config.yaml
translate: 0.12
encoder_head_dim: 16
encoder_inner_norm: false
latent_channels: 8
max_precond_dim: 512
weight_decay: 0.2
Rows from block 2 of the encoder of a small image VQ-VAE, named by matrix and row number. Rows with one number belong to one neuron. Each number is 200 + 40 x the weight over its row's rms, rounded and kept within 0 to 999. All counts start at 0.
After each neuron's rows are labels from the 100 images, of 14976, where the neuron reaches its highest value: "colour at peak" is the nearest of a few named colours to the mean colour under the peak. Only what is clearly more common there than usual is listed. The data: simulated telescope pictures of galaxies. In brackets: how many of the 100, against the usual share in percent.
# fc1: MLP up (encoder.blocks.2.mlp.fc1.weight, 288x96), inputs 0-95
# fc2: MLP down (encoder.blocks.2.mlp.fc2.weight, 96x288, transposed), outputs 0-95

fc1.155,200,341,119,124,200,200,200,200,200,143,200,200,200,129,200,232,318,200,200,200,200,200,200,200,200,200,200,200,200,200,200,228,200,200,241,200,200,200,200,300,280,200,200,200,200,200,129,200,200,200,200,247,131,200,200,200,110,200,279,200,200,200,200,200,200,200,142,200,200,200,200,200,200,200,271,256,125,200,254,200,247,200,273,200,285,200,139,200,200,145,200,200,93,200,200,200
fc2.155,200,200,145,147,200,153,102,200,200,200,313,200,200,200,200,131,154,236,200,133,200,200,235,200,284,200,200,200,311,200,200,200,200,200,200,200,200,268,200,200,200,200,200,200,339,200,200,142,200,200,164,200,200,200,285,200,183,227,200,200,200,200,245,200,200,200,200,200,200,156,253,200,200,200,200,324,200,200,200,200,200,200,200,200,277,267,200,200,200,200,200,200,200,58,200,200
colour at peak: grey (96 vs 7.3)

fc1.240,200,200,200,185,200,200,200,144,231,200,200,200,150,107,200,200,200,200,239,114,200,200,200,200,200,158,200,200,200,200,200,200,200,200,251,200,200,200,200,200,200,200,200,171,270,200,256,262,149,200,200,265,134,200,327,200,246,200,200,200,102,200,200,200,200,200,200,200,200,65,284,264,200,200,200,200,200,200,131,167,200,200,200,200,200,200,200,200,200,200,315,200,145,277,298,124
fc2.240,200,200,200,200,200,168,200,114,127,200,200,200,200,200,200,200,200,200,200,200,261,131,200,200,96,159,200,200,200,105,200,200,200,236,168,200,200,200,200,336,200,200,200,200,200,228,200,177,128,134,200,200,200,200,200,200,200,200,241,106,313,200,248,200,165,200,109,239,200,200,157,200,200,149,200,328,200,200,200,200,200,304,200,200,200,200,200,200,200,223,200,144,278,200,200,200
colour at peak: brown (60 vs 13.9); grey (40 vs 7.3)

fc1.251,200,200,200,200,200,165,200,200,253,244,145,258,200,164,274,240,200,200,163,200,147,133,200,240,261,253,148,200,200,299,163,200,200,200,200,200,200,200,131,200,120,200,264,155,271,250,287,200,200,200,200,265,200,140,200,155,200,200,200,266,156,104,279,200,200,145,241,200,155,294,200,200,200,200,200,200,200,200,158,200,200,200,200,200,200,143,200,200,137,200,123,200,200,263,262,200
fc2.251,258,200,200,200,200,251,200,118,200,200,200,200,200,200,200,209,144,200,101,130,200,200,124,200,246,309,200,151,148,200,243,200,262,200,200,200,221,128,215,173,242,161,200,200,138,128,200,226,200,200,134,83,165,200,200,200,200,200,200,200,200,200,200,200,200,228,200,200,169,200,255,200,149,200,200,161,242,200,272,200,200,304,200,275,200,165,130,200,200,200,234,83,200,200,200,200
colour at peak: grey (100 vs 7.3)

fc1.237,200,200,200,200,89,200,200,76,200,144,200,200,200,200,200,236,300,264,200,200,278,200,200,200,200,200,200,200,200,200,260,200,253,247,281,200,145,200,200,200,200,200,200,140,200,200,123,200,200,200,200,261,200,200,200,157,243,113,200,200,200,150,200,200,159,151,200,200,200,200,200,200,200,200,262,263,286,200,245,200,270,200,200,200,200,142,149,200,200,250,200,133,114,268,132,200
fc2.237,200,200,200,200,200,200,83,130,200,200,200,200,200,318,200,200,200,251,200,124,192,200,252,200,200,166,49,200,200,200,200,73,200,200,132,200,200,221,200,236,200,159,200,200,288,200,200,200,97,200,200,200,200,200,263,186,200,243,259,200,200,200,246,200,200,200,200,200,200,200,200,200,200,129,223,200,200,191,200,254,200,200,200,200,283,200,200,200,200,200,247,92,240,200,200,172
colour at peak: grey (95 vs 7.3)

fc1.225,200,280,200,200,200,200,302,200,200,200,200,200,200,124,200,200,200,200,101,293,200,200,200,200,200,200,200,200,289,200,129,200,200,200,148,200,200,200,200,304,200,200,143,200,200,200,200,118,124,200,200,156,200,200,290,200,200,200,200,317,200,200,200,200,200,200,200,200,200,200,200,311,200,200,200,200,121,200,118,200,200,200,200,255,200,200,200,167,200,200,126,200,200,94,200,200
fc2.225,200,228,256,200,200,200,200,100,200,200,183,200,200,200,200,200,243,200,200,200,200,200,200,200,123,200,200,200,165,146,200,200,200,112,200,200,200,200,211,100,200,200,200,305,108,167,156,326,236,200,200,200,200,278,200,200,200,200,200,200,200,200,200,238,200,200,200,200,200,117,200,200,314,220,155,200,200,173,293,200,289,200,200,200,200,200,200,200,273,252,161,85,200,200,200,200
colour at peak: grey (46 vs 7.3); brown (46 vs 13.9)

fc1.78,200,253,200,200,200,200,200,200,277,200,132,200,200,200,200,295,341,261,200,309,200,200,200,240,260,142,200,200,200,200,200,267,166,234,200,200,200,200,200,284,200,200,200,200,200,232,200,200,200,200,200,200,200,200,242,200,263,141,200,72,125,122,200,200,200,259,145,200,200,289,200,200,270,200,200,200,200,200,200,200,200,200,200,112,200,200,200,271,200,200,200,200,200,200,146,200
fc2.78,200,197,200,200,146,200,144,166,99,200,200,200,200,200,238,200,200,200,200,200,147,200,200,320,200,302,136,200,200,200,200,303,288,200,200,200,200,200,250,200,200,200,200,236,294,118,200,200,200,200,200,200,200,200,200,200,181,254,200,178,200,227,264,128,200,305,200,200,115,200,200,200,200,200,200,312,200,200,200,200,142,200,200,200,200,245,168,200,200,249,200,200,200,90,200,200
colour at peak: grey (85 vs 7.3)

fc1.23,200,200,200,266,200,71,200,319,200,162,200,243,87,96,266,200,200,200,146,200,200,286,200,200,200,200,200,200,200,200,200,315,144,200,200,200,200,200,200,241,200,200,200,200,200,281,200,200,200,200,200,200,200,200,200,269,200,126,200,200,200,200,218,200,200,200,200,200,200,200,297,200,200,200,200,200,260,200,200,245,167,200,200,95,200,200,213,200,200,200,200,121,234,200,282,200
fc2.23,118,200,94,200,200,200,200,200,200,200,282,200,200,323,113,200,200,216,200,200,200,200,200,181,200,200,200,200,200,200,104,200,200,200,200,200,224,237,200,200,132,200,200,200,314,289,284,109,135,200,200,200,200,200,200,200,200,200,200,200,141,200,292,200,200,200,296,200,200,200,200,200,330,200,200,200,200,248,200,293,219,200,200,200,200,200,200,200,200,200,200,200,200,200,200,200
colour at peak: grey (67 vs 7.3); brown (33 vs 13.9)

fc1.178,200,200,200,200,200,103,200,247,301,200,200,200,200,243,200,200,200,200,268,200,200,200,200,200,200,200,137,200,200,200,200,200,200,200,267,200,200,274,200,200,124,270,200,130,200,278,200,200,200,200,200,294,200,200,200,132,153,200,200,267,145,200,200,159,249,200,200,51,200,307,200,238,200,200,200,200,200,200,126,273,77,223,219,200,200,200,200,200,200,200,200,200,200,200,200,170
fc2.178,243,247,200,200,200,290,200,128,200,200,200,200,200,200,200,200,200,200,138,200,164,268,200,200,239,269,200,200,200,220,200,200,200,200,260,186,238,139,254,200,272,148,200,200,200,153,144,200,200,200,94,200,162,232,200,200,231,200,200,200,160,317,200,180,200,200,200,200,154,148,200,151,200,200,213,118,279,289,273,165,200,179,200,287,200,200,112,200,200,200,200,112,167,152,200,148
colour at peak: grey (52 vs 7.3); pink (41 vs 0.5)

fc1.2,200,108,266,200,264,200,274,200,200,200,200,285,200,200,200,200,159,168,200,101,200,123,200,127,200,132,200,200,200,200,200,200,200,230,200,126,200,200,200,200,200,200,200,86,200,200,359,200,200,200,137,267,200,53,200,200,258,156,200,200,200,200,200,200,200,200,200,200,160,200,200,200,200,200,200,200,130,200,200,200,200,200,200,200,143,200,200,200,200,200,278,200,200,200,200,200
fc2.2,279,200,200,129,200,200,200,138,200,240,200,200,149,200,200,243,74,200,200,200,200,253,200,200,200,264,200,239,115,200,200,128,200,196,286,200,200,200,269,200,200,152,200,200,130,164,133,243,250,97,200,200,200,200,200,253,144,128,263,139,200,200,200,200,200,200,200,200,200,200,200,200,141,260,200,200,295,292,200,200,285,200,200,235,200,172,200,200,200,148,200,200,185,218,200,200
colour at peak: grey (49 vs 7.3); brown (48 vs 13.9)

fc1.175,200,200,200,200,200,156,200,200,134,200,200,200,200,294,200,267,200,239,138,200,128,200,200,200,200,200,200,200,239,200,326,200,200,200,126,200,200,200,200,273,148,241,200,239,200,149,114,200,200,280,200,252,200,251,200,200,294,200,200,258,200,200,200,200,200,200,271,200,145,200,123,200,243,200,200,235,200,271,200,238,200,200,149,147,90,200,243,200,200,261,200,274,259,200,200,200
fc2.175,164,159,200,200,200,200,151,271,200,253,233,200,200,200,200,159,129,200,200,200,200,227,200,200,200,200,147,200,320,200,101,113,110,116,200,200,118,243,138,200,200,200,126,126,118,200,233,150,200,200,200,200,214,246,200,183,200,148,218,200,133,121,200,200,200,200,200,123,200,200,200,200,211,200,231,200,200,200,200,200,200,173,168,200,200,200,200,291,200,212,176,200,96,200,244,244
colour at peak: brown (95 vs 13.9)

fc1.9,71,200,130,200,200,200,200,200,304,200,200,200,200,200,200,200,200,200,200,102,200,200,200,261,200,120,200,200,200,200,200,262,130,200,200,200,200,200,200,200,290,200,200,200,58,200,200,200,200,200,200,90,292,200,200,200,276,277,200,200,200,200,200,200,200,93,200,148,132,200,200,200,200,200,200,200,200,200,200,200,200,200,200,200,200,200,200,200,200,200,101,200,200,137,200,200
fc2.9,200,200,200,200,200,200,158,200,59,256,169,200,200,200,200,200,200,200,200,200,205,200,200,200,152,200,200,200,176,200,100,200,310,200,200,200,200,200,279,200,200,200,200,200,200,200,200,279,200,200,286,200,200,200,200,115,200,228,100,200,231,200,336,200,200,200,281,200,200,200,200,200,135,200,200,200,200,200,244,314,119,270,200,200,200,200,200,200,200,200,256,128,200,200,200,200
colour at peak: brown (48 vs 13.9)

fc1.7,132,214,135,200,259,156,200,268,144,87,241,248,162,200,200,291,200,200,200,200,243,200,200,156,200,200,242,226,200,200,133,166,200,234,200,200,100,200,200,200,200,200,122,200,200,200,200,200,200,200,152,200,181,258,261,217,200,146,278,200,148,200,200,200,141,200,200,200,165,128,200,200,278,200,200,187,258,200,123,260,200,200,273,200,271,200,200,200,305,200,200,200,200,200,264,200
fc2.7,200,255,200,200,200,200,200,265,93,214,200,263,200,200,292,200,200,200,200,200,178,200,200,151,143,250,200,200,200,123,200,257,179,101,229,127,201,200,169,200,200,257,200,244,154,268,290,200,146,200,173,235,200,200,126,200,261,157,200,200,128,237,200,232,200,200,175,200,200,325,145,200,200,162,130,200,200,254,200,169,200,154,200,141,200,200,164,200,200,200,200,200,287,200,200,200
colour at peak: brown (86 vs 13.9)

fc1.195,200,297,200,328,200,200,256,137,167,200,200,200,245,200,200,276,314,200,200,200,303,200,200,200,200,200,200,146,200,200,200,166,200,68,228,200,200,200,200,250,200,200,200,113,200,200,200,200,200,123,200,264,307,200,200,200,200,200,200,200,200,200,200,200,200,200,200,200,200,252,200,200,200,200,200,275,178,200,200,200,200,250,200,62,200,200,200,200,200,144,200,200,200,200,200,170
fc2.195,200,200,163,200,200,240,200,145,130,200,282,269,200,261,200,200,200,200,200,206,124,268,200,110,200,200,200,115,162,200,200,200,200,200,239,179,252,200,200,200,221,200,200,178,230,200,200,145,200,245,125,200,180,200,233,200,200,200,200,200,123,333,200,154,200,290,200,200,200,254,200,137,200,116,200,200,200,271,200,176,200,200,200,259,200,200,78,200,200,283,222,200,200,149,200,200
colour at peak: grey (96 vs 7.3)

fc1.160,200,109,200,255,200,270,200,118,200,200,200,200,200,200,200,200,200,200,200,200,200,200,200,200,200,200,200,200,200,200,265,265,113,200,200,200,200,200,292,261,200,138,200,298,200,146,128,200,200,200,132,200,200,200,200,155,200,200,200,200,200,283,200,200,200,200,123,200,106,200,200,200,200,200,314,200,300,260,200,102,200,200,200,271,200,200,200,200,200,200,200,200,200,93,200,200
fc2.160,200,200,288,200,200,200,124,200,200,200,200,200,200,200,200,171,88,200,200,200,200,279,170,282,200,200,200,200,200,200,200,200,126,200,200,289,200,200,115,139,200,164,200,260,200,200,164,200,262,133,200,130,200,200,200,200,200,200,200,117,277,200,313,200,200,200,297,200,200,200,200,200,200,200,200,200,142,126,250,200,200,200,254,200,200,200,200,251,200,287,200,200,200,200,265,272
colour at peak: brown (79 vs 13.9)

fc1.55,200,200,320,200,200,200,200,200,200,159,200,88,200,200,200,270,267,200,200,95,200,200,200,200,283,200,200,200,200,200,200,200,200,200,200,200,99,200,90,200,200,200,328,200,200,200,38,200,200,200,200,200,200,200,200,200,200,200,200,200,80,200,200,200,200,200,200,200,200,200,200,200,200,200,200,200,200,200,200,200,315,200,200,200,200,200,200,200,200,200,272,200,200,200,200,200
fc2.55,88,200,200,200,200,200,200,200,200,278,200,200,200,200,159,200,283,200,200,200,200,200,200,200,200,200,200,200,200,200,200,200,200,200,200,200,200,301,200,310,153,200,200,200,276,200,200,200,44,200,200,200,200,200,279,200,200,200,200,271,144,200,306,200,200,119,200,200,200,200,200,251,200,200,275,200,200,200,200,281,200,200,154,200,200,128,144,200,200,80,200,200,200,200,200,200
colour at peak: brown (87 vs 13.9)

fc1.8,200,200,200,200,118,247,200,107,200,200,173,200,200,200,200,200,200,200,200,200,148,246,200,308,244,200,140,89,200,200,146,97,327,285,246,200,257,200,200,200,200,200,200,200,200,200,200,200,200,200,200,200,255,87,200,105,200,200,200,263,262,271,200,200,200,200,255,200,200,200,160,200,200,200,200,200,200,200,282,200,200,250,200,200,200,200,129,200,200,200,200,200,155,200,200,200
fc2.8,237,200,200,200,200,200,200,184,200,200,151,200,200,284,200,200,163,200,200,76,200,294,147,200,200,200,200,200,200,200,200,83,200,141,200,200,270,137,253,200,200,90,200,200,200,171,200,200,200,200,200,159,200,299,200,200,263,200,200,200,200,262,260,200,200,200,101,200,200,208,200,200,200,200,200,258,200,147,224,123,200,271,237,149,200,200,200,317,200,223,200,200,200,259,200,200
colour at peak: grey (70 vs 7.3)

fc1.246,200,200,200,200,200,159,200,116,200,200,200,121,229,156,200,327,200,200,113,200,261,200,200,200,200,119,284,200,200,200,200,200,200,200,200,139,142,139,200,200,200,200,200,108,136,200,200,155,200,145,309,271,200,200,200,200,200,111,190,200,200,200,200,200,200,153,200,244,200,200,121,200,305,200,200,200,168,200,200,200,200,200,200,200,200,200,200,200,300,200,148,164,159,200,147,200
fc2.246,234,200,150,200,170,145,105,200,200,200,200,200,232,231,240,157,169,128,200,110,200,115,200,200,200,278,200,200,200,143,200,320,297,200,200,200,200,211,200,200,200,200,200,200,313,200,200,200,200,243,217,200,200,200,200,174,200,200,150,200,267,200,327,133,227,200,200,144,200,200,254,200,167,200,200,313,200,200,143,200,121,200,200,157,208,238,200,200,200,200,200,200,200,200,200,200
colour at peak: grey (59 vs 7.3); brown (41 vs 13.9)

fc1.5,200,200,200,200,200,200,200,200,200,200,200,200,200,200,200,200,319,200,200,200,200,200,200,200,261,259,200,200,200,297,288,200,200,265,200,200,200,200,200,200,312,200,200,200,200,200,200,304,200,200,200,200,200,200,273,200,142,200,200,200,127,200,200,200,200,200,277,200,200,200,276,200,200,272,232,129,200,200,200,200,288,200,161,69,200,200,130,200,162,132,200,110,200,200,129,200
fc2.5,133,200,200,200,200,200,200,200,200,298,200,200,200,200,166,200,200,200,200,200,200,200,200,200,200,200,200,200,200,200,200,200,200,200,200,200,200,309,200,335,130,200,200,200,320,200,200,200,56,200,200,200,200,200,255,129,200,200,200,241,63,200,297,200,200,154,200,200,200,200,200,200,200,200,279,200,200,200,200,328,200,200,200,200,200,200,200,200,200,125,200,200,200,200,200,200
colour at peak: grey (91 vs 7.3)

fc1.235,200,200,164,263,200,200,200,200,117,153,249,200,247,246,200,225,200,150,111,200,200,200,200,266,270,232,200,139,200,200,108,200,248,170,83,200,148,200,278,200,200,200,200,200,200,200,254,143,200,200,200,167,200,285,161,200,200,200,225,143,114,200,200,200,200,200,200,200,132,200,129,200,285,200,200,200,264,200,200,200,268,200,200,200,254,200,162,275,271,200,149,253,200,200,200,200
fc2.235,163,200,200,200,200,200,200,200,138,200,200,200,200,200,200,200,200,200,289,200,272,200,200,186,149,200,200,200,200,200,200,272,200,200,200,200,200,200,254,195,163,206,200,200,200,200,200,307,200,106,200,200,200,200,129,276,200,200,200,200,200,200,200,200,281,200,200,200,181,200,156,200,285,200,200,200,200,200,200,200,257,32,200,200,200,200,256,264,252,240,169,200,112,200,355,200
colour at peak: brown (51 vs 13.9)

fc1.56,200,200,236,283,145,200,200,123,200,241,248,243,200,200,128,200,200,310,265,200,200,150,136,150,248,200,200,266,225,200,200,245,200,200,200,200,251,150,200,241,168,200,200,200,245,250,200,200,200,303,200,242,200,200,200,200,119,200,200,258,200,126,200,277,200,200,200,200,168,115,200,200,200,200,200,200,189,200,145,200,200,279,299,142,200,200,200,200,200,200,200,200,224,200,200,85
fc2.56,200,200,200,200,280,200,200,127,321,200,128,200,200,200,200,200,200,200,200,158,200,200,200,200,200,140,200,200,254,200,275,200,276,200,200,211,200,200,200,256,200,200,89,336,246,200,200,200,200,170,200,200,200,200,200,200,200,200,259,200,145,309,200,200,200,200,200,200,117,90,241,200,200,200,202,200,200,200,200,200,200,200,200,200,200,200,116,200,200,200,200,64,200,171,200,200
colour at peak: grey (57 vs 7.3); pink (28 vs 0.5)

fc1.20,135,336,200,200,277,200,200,200,200,200,200,200,200,117,254,200,119,200,175,134,200,230,337,200,200,114,200,200,200,200,200,200,248,200,102,200,96,251,200,200,200,121,200,139,200,235,151,200,200,200,200,271,200,200,200,200,200,200,131,200,127,200,200,200,200,200,200,200,227,200,200,200,200,272,200,200,200,200,200,200,200,200,200,176,253,200,200,122,200,283,200,200,200,200,200,200
fc2.20,287,200,163,200,186,263,157,174,181,200,200,155,200,200,200,133,183,148,200,167,200,200,200,200,200,247,200,138,200,200,213,200,236,115,222,182,330,159,200,88,269,136,258,249,269,180,200,200,200,239,200,128,137,200,216,173,200,200,168,200,286,251,275,132,274,200,264,189,200,200,200,185,166,200,200,200,200,200,200,200,98,200,200,170,200,200,209,139,225,200,200,200,232,200,200,200
colour at peak: grey (54 vs 7.3); brown (44 vs 13.9)

fc1.131,200,268,200,149,200,242,258,200,276,167,145,200,200,200,200,200,200,200,200,200,200,279,200,155,200,200,200,200,200,200,248,200,159,242,200,200,200,200,153,200,162,200,200,200,200,200,200,243,200,200,200,252,200,288,200,200,200,122,200,200,200,136,200,200,200,200,271,200,282,172,200,308,200,200,200,146,200,200,262,109,200,200,200,128,200,200,128,200,200,130,95,93,200,130,102,200
fc2.131,200,226,200,200,200,93,200,103,200,200,200,200,200,200,200,200,200,200,200,200,200,200,274,200,200,118,121,200,291,200,200,200,291,200,200,191,94,200,137,200,200,254,200,200,332,200,200,200,115,200,200,200,200,200,200,200,162,200,200,270,200,200,272,200,200,200,200,200,200,200,200,200,200,200,305,200,200,137,137,200,200,200,200,200,200,200,200,127,200,200,285,163,277,134,200,200
colour at peak: grey (100 vs 7.3)

fc1.27,200,200,270,200,164,99,200,200,200,200,200,200,200,142,200,254,110,200,200,200,124,200,200,200,200,200,200,200,200,200,200,200,200,200,113,200,102,200,90,200,200,200,200,153,200,200,200,200,200,200,200,200,200,156,200,170,200,291,200,172,200,282,200,200,138,200,294,200,113,200,292,200,200,200,200,200,200,200,200,200,200,200,200,200,63,200,200,200,200,200,200,200,89,126,238,200
fc2.27,161,104,100,200,200,200,200,266,200,223,200,191,200,200,168,138,200,200,254,249,200,200,200,200,252,200,103,200,200,200,200,200,210,200,200,262,200,200,200,200,140,200,200,150,200,302,244,200,122,243,200,217,257,200,200,200,280,156,200,200,87,109,200,200,200,200,200,200,177,200,200,200,200,247,200,282,200,200,145,295,112,200,173,200,200,200,182,200,242,147,162,204,217,262,246,200
colour at peak: brown (56 vs 13.9)

fc1.129,137,243,121,150,200,200,200,200,262,200,255,200,200,200,200,200,200,139,200,258,124,110,272,277,200,153,252,200,200,200,200,200,200,200,200,200,200,200,104,200,200,200,200,200,200,200,200,200,162,200,274,200,130,200,200,200,200,200,200,200,200,200,274,144,139,124,138,120,128,285,200,200,164,200,148,279,247,200,124,200,119,227,200,200,200,200,200,200,200,200,200,200,265,159,200,242
fc2.129,260,226,200,220,200,227,156,122,145,200,160,200,200,159,200,200,257,200,115,200,200,200,177,245,219,275,200,123,131,200,192,258,200,129,200,200,200,146,213,162,288,176,200,262,200,200,200,306,200,244,200,143,144,200,200,200,200,269,94,200,200,238,200,200,257,276,295,200,137,200,200,161,200,200,164,200,200,200,290,200,159,200,200,166,200,200,200,132,200,230,200,200,228,200,200,200
colour at peak: grey (87 vs 7.3)

fc1.28,200,144,200,237,200,200,215,200,101,200,200,200,200,200,242,319,200,270,260,166,336,200,200,200,200,200,102,200,200,200,246,200,65,200,245,270,200,200,119,200,200,239,200,200,200,157,200,200,200,157,200,154,200,200,200,200,200,98,200,164,200,200,200,200,200,200,200,259,200,154,200,200,109,200,200,200,249,163,156,200,200,200,145,200,200,200,200,200,136,165,200,182,200,228,200,141
fc2.28,200,200,142,200,145,214,200,200,194,235,145,200,163,200,132,243,228,106,200,200,200,200,257,120,200,200,200,98,162,218,200,200,275,200,200,200,200,200,225,166,264,224,219,200,230,222,255,200,200,260,235,194,200,200,200,200,183,222,148,238,155,117,200,164,266,200,200,101,163,280,147,274,200,239,224,200,200,190,200,265,139,200,247,200,265,136,200,209,205,228,200,303,241,200,200,253
colour at peak: brown (47 vs 13.9)

fc1.279,200,200,200,299,134,247,200,272,200,133,200,200,200,200,200,106,200,200,200,113,200,200,153,200,200,200,200,200,161,200,200,200,200,200,200,150,200,200,200,312,200,261,200,200,309,200,200,237,200,200,200,200,262,200,286,200,200,200,200,124,278,200,312,200,120,200,200,275,200,200,200,127,200,200,200,200,132,200,200,200,158,200,200,200,200,263,200,200,200,121,200,124,200,200,200,200
fc2.279,200,200,200,200,302,200,225,0,277,200,200,101,200,200,101,200,251,282,200,200,154,200,200,200,242,151,200,200,277,200,200,200,200,200,200,281,200,200,200,200,200,200,200,200,261,200,200,173,200,200,125,200,200,200,200,200,200,200,200,200,200,200,200,200,200,200,288,200,200,115,200,200,258,200,249,200,200,200,200,200,200,200,149,200,200,200,137,200,200,200,200,200,200,117,200,200
colour at peak: grey (80 vs 7.3)